A small encoder-decoder audio transcriber, trained from scratch: muon at rate 0.0016.
Rows from block 5 of the audio encoder of a small encoder-decoder audio transcriber, named by matrix and row number. Rows with one number belong to one neuron. Each number is 200 + 40 x the weight over its row's rms, rounded and kept within 0 to 999. All counts start at 0.
After each neuron's rows are labels from the 100 clips, of 14848, where the neuron reaches its highest value: "responds to" is what is common among them; "peak on" is the class under the peak. Only what is clearly more common there than usual is listed. The data: short made-up English sentences, spoken by a formant synthesiser in many voices.
# fc1: MLP up (encoder.blocks.5.mlp.fc1.weight, 512x256), inputs 128-191
# fc2: MLP down (encoder.blocks.5.mlp.fc2.weight, 256x512, transposed), outputs 128-191

fc1.171,220,233,178,127,132,220,203,213,220,211,268,211,189,179,198,236,195,255,185,198,203,251,209,278,164,212,285,237,225,210,196,173,98,194,207,199,142,186,143,195,183,266,197,291,145,209,207,237,249,251,181,158,168,188,174,230,136,188,157,266,305,126,187,234
fc2.171,189,64,208,237,201,187,190,271,221,169,150,190,196,169,224,149,218,204,181,206,251,189,178,178,227,218,92,208,183,118,160,278,258,192,232,238,251,280,248,189,249,174,244,214,211,156,201,225,224,115,217,230,238,185,242,190,200,246,222,157,143,226,236,254
responds to: /ɛ/; /v/; "every"; number of words: 6
peak on: /ɹ/

fc1.312,208,130,232,163,262,161,213,209,147,146,169,117,228,181,249,102,158,182,166,188,167,193,183,192,209,226,232,215,203,247,136,216,181,236,198,245,221,198,221,194,172,194,166,134,210,268,182,157,223,144,148,159,179,251,247,153,155,225,141,250,229,299,156,223
fc2.312,142,268,153,256,247,187,164,204,188,167,224,227,232,196,179,214,208,249,229,183,151,202,266,208,172,188,164,159,231,170,198,249,142,207,247,182,172,195,174,263,213,197,194,199,191,105,214,243,202,199,230,205,191,201,210,222,212,253,266,203,213,212,253,198
responds to: /w/; "works"
peak on: /ɝ/

fc1.125,207,161,262,133,208,240,191,214,190,182,154,187,241,139,181,211,208,185,234,208,178,218,191,221,208,200,141,199,226,202,190,201,166,255,178,225,161,137,245,277,139,161,170,275,262,203,189,226,210,226,300,256,157,210,219,147,191,234,178,207,148,201,269,192
fc2.125,196,130,239,226,124,201,269,168,174,252,196,158,150,244,219,198,252,236,230,196,204,182,225,218,200,248,247,205,214,156,278,171,252,284,171,168,247,236,201,188,203,215,294,194,198,198,169,159,180,218,139,144,194,219,177,237,144,240,226,218,261,176,160,255
responds to: /ɛ/; /i/; /v/; "every"
peak on: /v/

fc1.121,206,210,246,181,166,203,238,203,224,152,274,156,206,139,128,174,207,217,198,189,181,227,176,160,207,262,188,220,132,247,218,300,205,175,130,152,188,222,180,188,169,248,131,186,201,188,249,221,191,196,195,200,198,193,245,193,193,258,181,199,175,114,179,235
fc2.121,174,187,249,212,201,253,231,195,183,232,57,229,218,281,260,208,202,230,240,208,263,231,208,236,159,184,228,195,295,142,180,195,196,243,239,223,177,193,186,161,230,214,175,185,172,208,175,220,232,116,236,153,200,203,156,205,223,117,226,187,214,190,214,148
responds to: /æ/; reverberation
peak on: /æ/

fc1.289,128,241,272,224,142,206,228,245,183,223,158,217,245,193,240,219,227,211,153,227,207,192,210,284,196,176,201,199,260,158,212,204,250,198,229,271,265,176,191,139,187,229,258,87,215,122,169,189,139,173,145,203,246,206,198,213,205,174,235,179,222,196,115,257
fc2.289,207,175,179,208,265,181,188,157,159,177,198,204,184,215,188,205,200,221,184,223,213,230,154,199,228,180,220,178,128,253,207,207,216,212,145,202,206,244,137,193,108,221,220,181,178,226,160,126,192,222,205,199,198,185,172,202,197,236,118,212,227,199,239,202
responds to: /u/; /h/; sentence kind: question; "who"
peak on: /u/

fc1.302,201,143,195,200,217,226,212,246,168,199,207,197,215,178,257,147,197,277,197,163,136,275,118,137,270,199,240,193,183,267,134,224,192,196,156,164,229,152,222,318,132,137,184,200,193,198,213,182,126,190,278,144,184,247,168,195,191,181,210,184,188,249,181,191
fc2.302,264,252,208,201,196,197,276,173,179,187,201,211,166,169,205,254,180,178,219,225,227,210,190,180,131,188,199,190,238,135,130,175,200,187,191,218,191,235,173,227,190,266,192,202,271,226,188,198,178,242,102,202,162,207,275,226,229,204,207,196,175,260,200,288
responds to: /s/; /ɪ/; /ð/; "this"
peak on: /s/

fc1.459,191,200,189,94,230,171,201,221,171,204,178,222,187,214,230,195,202,247,227,202,221,242,197,227,218,134,202,223,209,200,203,261,203,192,223,144,235,178,183,137,111,141,195,262,198,139,210,254,214,176,191,115,220,208,124,181,266,201,182,184,193,190,257,228
fc2.459,223,215,179,227,146,191,269,193,185,214,209,187,212,143,230,188,194,166,210,188,144,180,221,196,211,218,227,222,250,212,220,191,172,232,215,220,211,251,236,210,215,208,164,145,190,202,201,205,174,203,205,213,253,203,244,187,79,216,200,268,155,192,194,217
responds to: sentence kind: statement; /aɪ/; /m/; /b/
peak on: /aɪ/

fc1.203,134,176,226,158,172,233,174,165,210,242,268,156,287,249,213,195,220,190,159,219,201,184,109,175,241,177,228,280,184,194,84,234,202,229,236,254,257,174,147,237,199,195,259,185,227,209,162,254,95,154,154,201,217,178,213,169,281,234,195,233,258,264,292,168
fc2.203,236,198,214,165,250,87,241,173,194,220,145,216,129,196,231,204,236,182,205,185,211,183,185,254,169,204,188,153,163,153,195,206,185,226,145,212,236,200,188,156,128,162,196,122,195,243,224,186,214,231,250,264,95,231,277,227,154,130,232,250,146,212,196,180
responds to: /ɝ/
peak on: /æ/

fc1.344,165,166,207,246,147,228,208,214,209,206,275,170,193,186,259,198,184,198,260,134,231,197,200,192,280,183,172,186,130,294,199,221,203,210,113,200,187,280,188,187,244,218,219,194,181,206,289,230,236,184,237,118,207,221,220,115,113,190,164,243,80,200,222,248
fc2.344,205,169,240,163,248,199,197,201,190,252,127,205,143,192,151,178,205,232,193,198,216,234,200,160,205,189,170,231,222,210,198,228,193,174,139,220,218,169,241,257,189,228,225,165,167,122,118,182,225,199,164,229,154,184,190,200,219,204,170,235,244,127,230,147
responds to: /ɔ/; voice: child-like voice; "warm"
peak on: /ɔ/

fc1.189,235,235,232,239,165,145,270,255,206,184,197,282,129,196,188,256,217,255,216,186,191,151,204,269,216,219,257,244,222,305,269,191,112,195,87,103,210,211,141,197,203,267,212,205,205,185,240,216,198,82,229,201,251,189,228,247,161,182,179,200,135,210,227,271
fc2.189,260,173,203,233,204,224,135,219,195,175,173,221,156,192,194,198,178,241,223,131,217,290,151,95,151,169,166,172,211,160,158,197,219,210,214,185,227,197,162,183,216,246,180,204,230,214,206,205,238,174,193,171,172,203,231,253,275,243,200,182,309,197,190,228
responds to: /u/; /j/; "usual"; /ʒ/
peak on: /l/

fc1.442,143,120,166,203,198,178,152,367,202,135,245,221,205,196,179,243,166,185,148,152,92,180,230,201,202,193,196,173,157,193,161,193,130,201,205,248,229,200,207,171,241,276,179,201,131,204,216,213,203,178,226,224,267,224,232,205,268,208,228,156,148,142,193,132
fc2.442,262,180,136,151,196,199,215,138,168,207,165,210,250,203,233,104,194,232,152,165,226,237,139,186,228,202,179,231,163,194,163,173,259,118,222,201,192,174,185,204,212,131,212,192,191,236,188,166,226,168,245,280,183,210,198,250,157,199,201,269,199,174,252,157
responds to: sentence kind: statement; /h/; "he"; pink noise
peak on: /h/

fc1.310,240,203,226,215,169,145,246,200,244,219,215,201,183,104,210,200,221,205,157,201,194,194,192,175,168,205,167,139,190,224,119,138,226,159,191,187,199,176,104,186,127,129,178,214,206,204,214,161,185,170,203,253,198,272,210,271,260,326,200,199,316,183,191,182
fc2.310,145,153,138,134,124,265,208,217,251,231,172,218,239,214,143,189,172,225,251,214,139,273,268,214,197,165,195,208,208,100,208,143,189,232,212,163,191,163,295,247,201,248,190,192,173,187,211,204,201,225,171,186,170,135,218,181,266,211,230,228,220,181,159,191
responds to: /ɛ/; /ɝ/; "feather"; "slept"
peak on: /ɝ/; /p/

fc1.168,157,168,233,212,219,248,269,110,193,198,184,198,134,152,309,166,175,234,267,265,215,210,205,205,184,221,165,224,197,296,258,191,218,161,175,182,214,200,194,144,138,230,117,178,254,238,178,266,272,205,244,81,224,245,187,184,205,198,270,261,190,189,191,213
fc2.168,318,164,177,198,101,189,194,265,230,149,196,156,219,268,141,216,207,155,192,273,202,207,165,219,197,203,215,203,312,132,140,220,201,137,233,205,210,221,199,146,299,115,235,207,203,185,197,133,205,162,219,169,207,139,202,194,154,197,205,177,202,159,159,253
responds to: /u/
peak on: /u/

fc1.88,258,202,231,107,187,233,198,207,168,206,275,271,182,175,184,208,205,172,230,217,265,204,239,250,214,179,196,202,205,178,188,261,150,143,164,200,186,218,220,162,230,179,189,169,166,185,224,119,170,196,205,200,245,186,214,213,229,205,180,245,201,230,210,227
fc2.88,195,210,213,248,202,144,235,220,209,180,200,261,216,183,185,169,158,268,249,184,168,223,192,215,211,268,195,201,128,222,275,219,185,191,328,248,205,227,215,251,262,207,271,196,185,174,196,228,223,163,172,207,171,177,176,123,200,223,189,211,206,210,228,128
responds to: /æ/; /ð/; "that"; /v/
peak on: /æ/; /ɹ/

fc1.375,257,287,218,225,228,177,214,178,259,239,346,182,254,170,184,183,172,105,197,198,230,188,171,167,212,161,225,220,181,234,233,202,183,250,234,280,222,197,193,207,218,206,244,188,157,236,223,151,186,79,191,139,183,224,181,221,207,161,130,225,235,116,230,220
fc2.375,126,194,223,179,95,226,197,268,230,208,165,206,199,201,220,161,196,262,53,260,253,278,131,215,148,137,161,138,199,170,208,135,203,224,166,150,216,201,170,132,202,275,146,201,190,128,132,114,217,204,191,233,225,207,190,205,151,202,205,215,196,166,192,111
responds to: /ɝ/; /ð/; /f/; /ʌ/
peak on: /ɝ/

fc1.146,211,157,206,232,220,204,266,201,240,206,216,205,259,213,148,217,190,126,239,214,197,187,177,201,242,264,93,178,251,188,242,243,219,188,178,161,216,122,193,235,213,203,160,160,222,171,145,217,249,221,227,203,225,320,113,240,238,229,239,134,247,136,244,229
fc2.146,185,253,222,188,175,245,199,230,202,223,173,165,229,171,172,261,219,198,175,209,229,175,112,228,158,213,240,233,236,165,124,181,235,201,189,179,212,197,225,284,196,243,227,259,202,263,215,255,198,194,194,170,221,146,246,182,213,203,207,158,138,220,170,240
responds to: /w/; /ɛ/; "is"; "where"
peak on: /ɪ/

fc1.101,195,150,253,226,146,154,188,218,204,277,220,147,193,167,181,200,202,139,192,160,234,273,267,253,151,155,205,145,121,198,187,205,194,225,260,179,256,198,207,165,282,274,172,202,149,185,183,229,166,196,185,198,205,160,166,234,180,193,191,221,113,203,132,187
fc2.101,144,165,164,219,202,176,245,192,209,204,164,177,200,202,264,154,229,222,162,199,140,217,116,207,209,152,166,270,222,264,229,211,210,154,132,244,150,165,178,215,179,170,188,157,299,274,269,188,206,200,231,255,255,298,262,151,237,204,152,196,204,221,251,206
responds to: /s/; /m/; /ɔ/; "small"
peak on: /m/; /n/

fc1.10,200,248,225,185,184,156,237,252,189,181,227,178,202,198,234,244,193,153,213,212,207,246,141,161,239,238,200,261,193,194,266,145,158,203,186,200,155,182,230,153,269,257,178,173,188,105,200,139,196,172,195,225,199,141,245,203,215,222,198,144,209,206,234,206
fc2.10,246,226,127,199,217,259,115,149,202,207,171,222,223,135,221,197,197,272,136,141,165,200,200,187,226,216,169,143,208,247,137,262,231,252,239,175,196,206,175,206,208,176,257,142,209,252,207,272,208,184,178,224,190,158,201,225,199,224,203,193,193,193,212,189
responds to: /ð/; /æ/; "that"; pink noise
peak on: /t/

fc1.340,206,200,209,207,156,193,217,195,194,221,218,189,192,128,172,226,253,261,106,217,222,247,292,201,190,198,200,200,186,126,173,242,104,190,139,164,195,199,289,192,194,187,183,264,139,167,202,209,190,202,225,293,166,236,195,218,206,204,180,275,200,190,171,207
fc2.340,207,218,208,204,196,96,200,211,262,178,189,271,210,240,211,165,189,152,211,241,197,229,162,199,249,216,229,210,279,239,199,151,246,232,255,182,206,194,194,103,220,189,209,190,198,177,152,176,199,206,151,161,255,194,166,193,145,190,205,197,274,201,191,211
responds to: /ɔ/; "every"
peak on: /ɹ/

fc1.41,232,201,300,141,155,216,149,167,191,233,209,148,168,87,133,179,266,212,176,229,166,197,208,254,187,195,230,196,186,268,228,135,141,218,231,212,156,141,149,226,233,221,136,200,191,200,244,280,241,169,141,172,243,218,265,207,104,216,204,234,206,176,206,228
fc2.41,151,207,176,217,270,243,270,201,184,201,138,174,177,212,227,257,171,204,178,241,203,191,209,202,181,202,178,209,213,158,194,191,239,215,140,191,183,263,182,175,204,168,159,172,226,247,211,191,233,152,217,222,166,210,151,201,247,243,218,234,133,164,235,268
responds to: /ð/; /ʌ/; "this"; "that"
peak on: /ð/

fc1.122,159,200,219,172,168,214,277,242,215,185,149,157,202,193,128,216,146,189,183,178,242,206,201,152,211,203,166,204,188,207,200,265,260,227,193,255,194,170,220,207,219,200,140,211,160,219,269,169,227,200,230,145,193,215,233,159,225,107,177,198,188,173,97,228
fc2.122,218,173,187,145,242,195,93,159,203,149,163,220,178,177,242,201,224,219,205,177,240,175,178,220,170,245,158,212,254,170,195,132,182,190,201,210,253,199,154,198,119,188,286,251,251,197,201,202,151,162,229,330,206,246,172,232,194,268,207,200,130,179,194,166
responds to: /w/; pink noise; white noise
peak on: /w/; /æ/

fc1.80,200,215,166,186,202,199,279,274,192,182,212,128,189,221,188,181,191,142,202,201,206,222,254,219,219,212,135,163,255,200,194,222,90,90,227,177,192,141,192,169,269,196,159,193,277,211,182,262,233,165,174,148,191,130,193,254,160,223,245,201,181,210,174,206
fc2.80,175,211,193,181,246,204,205,147,187,217,234,188,157,172,174,323,136,245,230,206,207,191,164,164,216,147,148,241,181,185,262,235,220,224,236,217,150,230,234,253,251,152,238,205,241,154,206,193,239,188,116,177,217,231,272,178,214,198,168,222,286,269,173,273
responds to: /ð/; /s/; "this"; "the"
peak on: /ɪ/; /ə/

fc1.159,177,244,141,180,182,202,221,201,170,211,214,151,222,154,204,224,237,162,194,183,214,224,117,188,247,214,196,205,230,106,174,257,222,211,206,225,223,179,214,208,187,206,211,213,180,282,212,197,214,176,205,305,252,230,212,119,301,238,211,184,132,175,188,238
fc2.159,202,195,109,216,196,214,264,242,179,168,197,271,172,298,185,162,197,158,260,109,199,184,232,218,180,231,222,197,200,264,294,162,124,246,189,181,221,206,216,176,230,214,200,227,121,231,306,158,167,237,218,114,90,207,137,238,190,199,225,235,240,259,207,244
responds to: sentence kind: statement; clipping
peak on: /t/

fc1.93,171,209,222,219,198,223,239,234,201,197,183,148,170,184,166,237,139,244,279,200,215,241,274,205,222,192,242,266,253,186,191,217,209,209,201,200,181,201,191,127,162,271,167,121,203,197,232,200,259,246,117,194,189,217,212,232,215,200,186,149,177,203,187,257
fc2.93,260,183,265,193,186,175,195,194,204,194,182,261,255,194,194,127,205,104,120,260,219,236,129,280,250,235,210,214,195,169,161,160,291,121,169,184,114,150,184,165,130,146,199,162,167,232,216,203,187,218,195,181,165,155,146,191,147,251,221,203,224,212,203,197
responds to: /u/
peak on: /u/

fc1.489,260,196,256,198,182,143,201,174,276,186,119,215,273,230,182,217,180,223,151,204,237,220,176,256,179,202,201,193,200,175,148,158,150,214,249,190,157,192,204,124,200,245,253,295,142,191,265,306,178,203,117,169,196,125,265,186,219,222,199,276,198,185,198,190
fc2.489,137,204,226,171,124,235,131,198,82,200,213,209,223,184,203,205,224,219,340,180,225,189,233,96,237,159,226,276,244,219,244,256,198,211,140,152,214,202,165,200,148,182,195,226,366,212,149,121,169,147,232,192,200,248,170,200,159,231,213,144,178,171,203,167
responds to: /ɝ/
peak on: /l/

fc1.328,223,171,250,142,183,245,232,251,127,201,161,201,247,204,198,168,260,232,221,159,199,218,136,201,157,213,161,194,157,219,88,175,208,187,180,154,214,184,212,217,182,219,199,271,166,207,178,178,234,206,309,166,204,168,231,195,201,176,200,206,213,160,247,177
fc2.328,177,202,180,189,156,160,231,188,194,170,213,214,219,264,255,238,222,229,206,236,224,247,178,198,208,211,218,209,166,160,255,200,200,132,230,220,144,207,228,170,213,202,201,131,213,208,214,268,178,244,177,207,157,196,222,207,217,233,187,219,184,148,205,161
responds to: /s/; "this"
peak on: /s/

fc1.198,277,151,199,163,171,247,217,189,180,198,179,144,184,196,187,245,201,238,252,264,202,227,176,239,160,175,187,182,199,181,139,275,183,248,209,115,186,216,194,79,260,247,167,163,220,210,238,249,265,184,201,191,221,233,191,139,202,231,214,202,203,192,195,311
fc2.198,228,203,187,189,194,198,188,217,207,202,156,211,258,223,247,151,174,154,217,175,226,243,234,207,213,181,247,189,229,103,259,257,156,211,205,258,191,186,269,250,201,183,206,235,191,202,176,177,251,180,232,264,186,214,191,225,206,233,196,151,194,240,131,194
responds to: /ɛ/; "every"; "a"; "where"
peak on: /v/

fc1.446,193,213,200,171,211,221,198,213,228,210,149,205,183,230,205,202,275,228,190,196,205,167,176,219,174,140,278,177,196,258,93,224,199,170,125,265,182,134,194,163,126,204,192,206,179,203,289,246,278,221,258,200,181,188,180,167,161,220,206,223,151,255,276,190
fc2.446,244,101,184,258,118,191,199,210,233,212,207,185,197,199,189,175,223,195,214,210,174,129,279,149,219,190,188,182,179,153,168,204,268,155,205,186,215,250,205,260,158,160,279,227,178,197,181,261,196,175,143,240,186,200,167,190,180,267,115,202,223,190,152,193
responds to: /ɔ/; /g/; "dog"; "door"
peak on: /ɔ/

fc1.352,191,217,207,200,193,187,246,181,207,212,190,198,257,175,241,209,150,274,225,157,197,207,203,245,179,205,201,204,225,146,84,201,159,182,186,174,166,199,232,215,219,209,262,196,197,181,211,200,218,229,204,194,246,211,275,157,204,197,105,186,168,193,163,211
fc2.352,187,177,248,204,210,183,140,195,41,178,218,201,160,202,132,188,249,199,206,210,193,203,183,165,210,237,193,216,190,203,286,166,192,237,204,183,158,150,190,234,195,122,162,169,208,296,198,171,203,122,207,203,167,200,194,239,193,174,216,222,214,205,223,203
responds to: /s/; /ð/; "this"; /dʒ/
peak on: /s/

fc1.439,129,210,178,195,159,230,195,309,161,198,222,229,227,226,247,212,199,143,147,157,231,299,167,130,218,165,193,139,227,192,173,180,197,196,180,227,176,208,221,198,174,158,201,252,197,240,182,175,201,202,185,173,220,195,225,216,205,182,169,167,150,249,176,131
fc2.439,241,214,170,187,169,193,222,134,178,243,177,157,278,191,240,166,194,196,146,210,229,137,233,255,79,205,152,225,173,244,209,230,235,229,255,175,283,124,225,203,234,241,210,229,110,202,194,203,204,213,191,183,182,235,198,208,177,97,275,250,189,169,248,163
responds to: /ɛ/; "there"
peak on: /ɹ/

fc1.155,243,129,231,192,202,167,236,242,246,136,223,243,240,152,184,168,193,222,145,196,200,303,273,220,216,254,188,263,273,215,173,220,194,210,275,221,176,201,181,179,144,235,191,236,155,203,192,190,232,207,206,201,225,129,126,173,322,190,166,174,159,148,151,259
fc2.155,206,194,85,142,241,241,170,185,216,202,159,210,196,215,271,241,188,174,209,213,148,173,218,150,184,251,135,281,140,175,179,156,195,151,194,172,157,195,181,236,193,133,303,235,226,177,208,185,213,199,183,225,188,274,230,197,129,192,231,297,222,252,165,184
responds to: /ɛ/; /v/; "every"; "her"
peak on: /ɹ/; /h/

fc1.431,189,137,242,272,131,137,195,198,166,287,200,112,208,150,220,184,265,216,211,250,137,215,206,254,201,139,203,189,232,238,201,212,193,195,162,164,244,178,213,285,185,246,193,242,193,200,158,230,224,177,157,195,202,189,252,121,276,156,184,186,226,186,200,166
fc2.431,161,159,193,200,331,255,179,204,158,190,180,197,187,246,269,237,63,200,265,185,220,240,260,157,119,163,132,274,180,230,222,130,224,173,172,210,206,201,185,166,130,166,212,218,238,181,259,197,166,294,226,76,197,257,217,173,198,136,173,186,196,226,150,206
responds to: /w/; "wheel"
peak on: /l/; /aɪ/

fc1.67,101,225,231,267,175,214,200,214,207,270,167,142,184,217,238,118,273,285,175,238,162,185,174,240,273,188,177,287,287,205,123,167,223,206,145,213,187,178,195,203,186,161,205,214,229,147,280,168,238,178,162,95,207,208,209,162,215,252,239,172,180,119,191,229
fc2.67,201,175,235,271,211,210,240,180,222,276,183,138,151,212,193,206,158,201,157,178,219,208,215,217,215,218,163,189,226,202,224,173,281,227,219,182,191,158,155,206,243,172,171,136,192,202,200,182,197,357,212,147,158,195,229,222,289,227,184,193,271,192,224,194
responds to: /u/; "new"; /ʒ/; "usual"
peak on: /u/

fc1.364,200,172,237,126,225,155,278,131,200,227,236,197,282,218,213,208,152,216,200,175,197,205,150,197,135,185,186,186,188,193,213,139,198,241,142,209,121,142,167,176,337,241,162,212,198,168,174,282,214,180,207,176,227,207,251,230,160,260,162,180,224,202,158,192
fc2.364,202,229,144,166,202,217,184,211,203,225,196,198,115,199,199,192,313,214,180,230,165,238,207,193,186,172,200,183,218,184,221,201,139,138,236,183,213,225,204,224,234,182,258,276,200,218,235,165,202,189,230,295,184,240,193,190,168,112,257,188,164,213,204,308
responds to: /s/; /ð/; "this"; "my"
peak on: /ɪ/

fc1.241,253,202,257,236,263,189,213,178,146,149,192,180,173,189,234,246,206,235,193,147,157,214,221,274,221,176,125,215,204,227,201,271,234,155,194,216,230,232,186,209,193,141,190,210,207,238,181,228,261,143,119,119,189,162,192,246,157,373,215,225,149,183,260,215
fc2.241,134,183,150,214,184,178,198,259,145,202,192,216,200,201,170,193,102,194,250,197,181,166,167,176,217,251,221,173,169,206,222,196,200,217,195,228,130,202,226,203,187,179,216,169,222,196,179,146,218,201,270,183,223,238,225,178,206,99,301,157,227,310,183,191
responds to: sentence kind: statement; /ʌ/; "that"; "above"
peak on: /ʌ/; /æ/

fc1.322,151,200,255,209,171,238,223,178,158,209,200,158,163,184,184,122,193,150,144,174,262,244,235,194,192,217,160,194,249,222,238,218,255,228,220,202,114,201,154,228,259,295,146,212,192,115,215,219,181,192,198,233,190,182,203,151,207,195,259,174,189,224,189,228
fc2.322,210,195,197,280,229,211,192,206,215,174,187,204,203,219,142,184,184,257,201,254,183,185,127,221,177,181,205,207,87,273,245,182,197,217,177,227,228,218,187,202,215,221,157,247,246,243,199,204,154,245,199,195,260,206,201,254,188,202,174,200,197,166,164,190
responds to: /s/; /æ/; /ŋ/; "sang"
peak on: /ŋ/; /n/

fc1.321,202,252,204,214,277,157,201,216,143,194,266,173,122,158,114,323,246,306,205,199,249,259,197,153,208,235,160,149,313,240,211,205,210,255,177,211,197,178,166,208,189,260,220,212,198,192,169,237,265,231,196,173,235,230,137,221,207,187,209,148,197,112,192,280
fc2.321,205,154,201,158,92,171,208,252,301,270,184,192,147,186,93,145,182,120,198,212,156,198,186,147,291,176,201,156,188,133,164,216,203,246,188,204,200,191,161,228,202,93,220,188,168,173,189,192,196,270,191,198,196,197,256,156,232,205,282,258,163,193,209,155
responds to: /ɔ/; /dʒ/; "forest"; "village"
peak on: /ɪ/; /ə/

fc1.98,143,189,199,224,260,189,218,201,217,214,226,233,220,189,155,153,227,164,191,180,177,287,227,210,190,208,150,220,245,177,211,279,239,179,221,292,170,190,121,162,200,194,215,200,208,305,182,292,216,209,182,175,205,139,97,265,212,190,169,228,216,182,259,183
fc2.98,221,209,187,172,178,171,173,186,197,90,268,243,131,332,251,175,204,280,207,168,178,162,212,199,253,132,206,176,200,218,172,147,228,205,240,196,174,190,227,168,303,202,241,191,207,183,238,174,166,204,239,120,182,192,270,185,98,201,233,238,141,241,241,240
responds to: sentence kind: statement; /b/; /v/; number of words: 9
peak on: /ɪ/

fc1.115,121,141,211,199,198,227,192,171,119,221,266,112,233,277,169,171,160,124,200,222,207,119,221,189,232,153,221,139,200,249,227,242,226,307,92,194,182,170,219,247,171,172,210,211,153,214,256,270,175,225,228,213,113,95,121,178,200,163,193,214,179,234,219,182
fc2.115,186,184,230,199,175,214,198,184,233,251,199,237,162,185,167,201,210,212,140,194,192,186,281,269,205,294,131,194,246,202,194,67,227,229,231,260,179,188,212,245,259,282,133,198,179,198,202,171,168,230,254,148,160,196,205,230,164,207,178,180,164,252,138,170
responds to: /s/; /eɪ/; "station"; "stayed"
peak on: /t/

fc1.329,200,190,260,222,202,163,239,182,189,177,108,242,194,91,209,199,271,175,245,176,205,212,167,139,192,196,188,254,163,213,216,224,175,202,219,155,216,200,186,178,236,195,203,214,206,70,207,202,206,170,240,220,193,153,184,185,204,183,219,135,183,224,197,243
fc2.329,226,216,182,178,265,158,182,158,187,201,242,206,153,180,184,171,220,233,201,248,289,224,241,205,241,221,276,198,195,224,169,157,293,176,213,220,148,205,213,188,171,260,166,155,285,200,119,202,234,228,185,246,245,242,197,220,203,229,162,197,149,204,193,192
responds to: sentence kind: statement; /h/; /d/; "his"
peak on: /h/; /ɛ/

fc1.87,150,193,195,214,204,126,215,208,148,185,233,168,209,144,200,194,160,190,201,213,197,194,142,187,232,205,189,160,186,237,208,132,54,194,237,259,228,226,261,165,204,245,209,111,237,189,198,206,204,224,143,196,201,163,145,140,214,221,228,221,208,208,211,203
fc2.87,189,234,192,232,219,201,222,212,187,241,198,201,205,144,252,316,227,245,184,227,245,235,221,138,190,196,236,312,229,224,201,202,203,91,201,177,249,195,155,193,203,148,209,156,191,243,193,162,223,155,212,228,157,195,214,233,196,167,180,231,300,229,89,211
responds to: /ð/; "his"
peak on: /ð/; /z/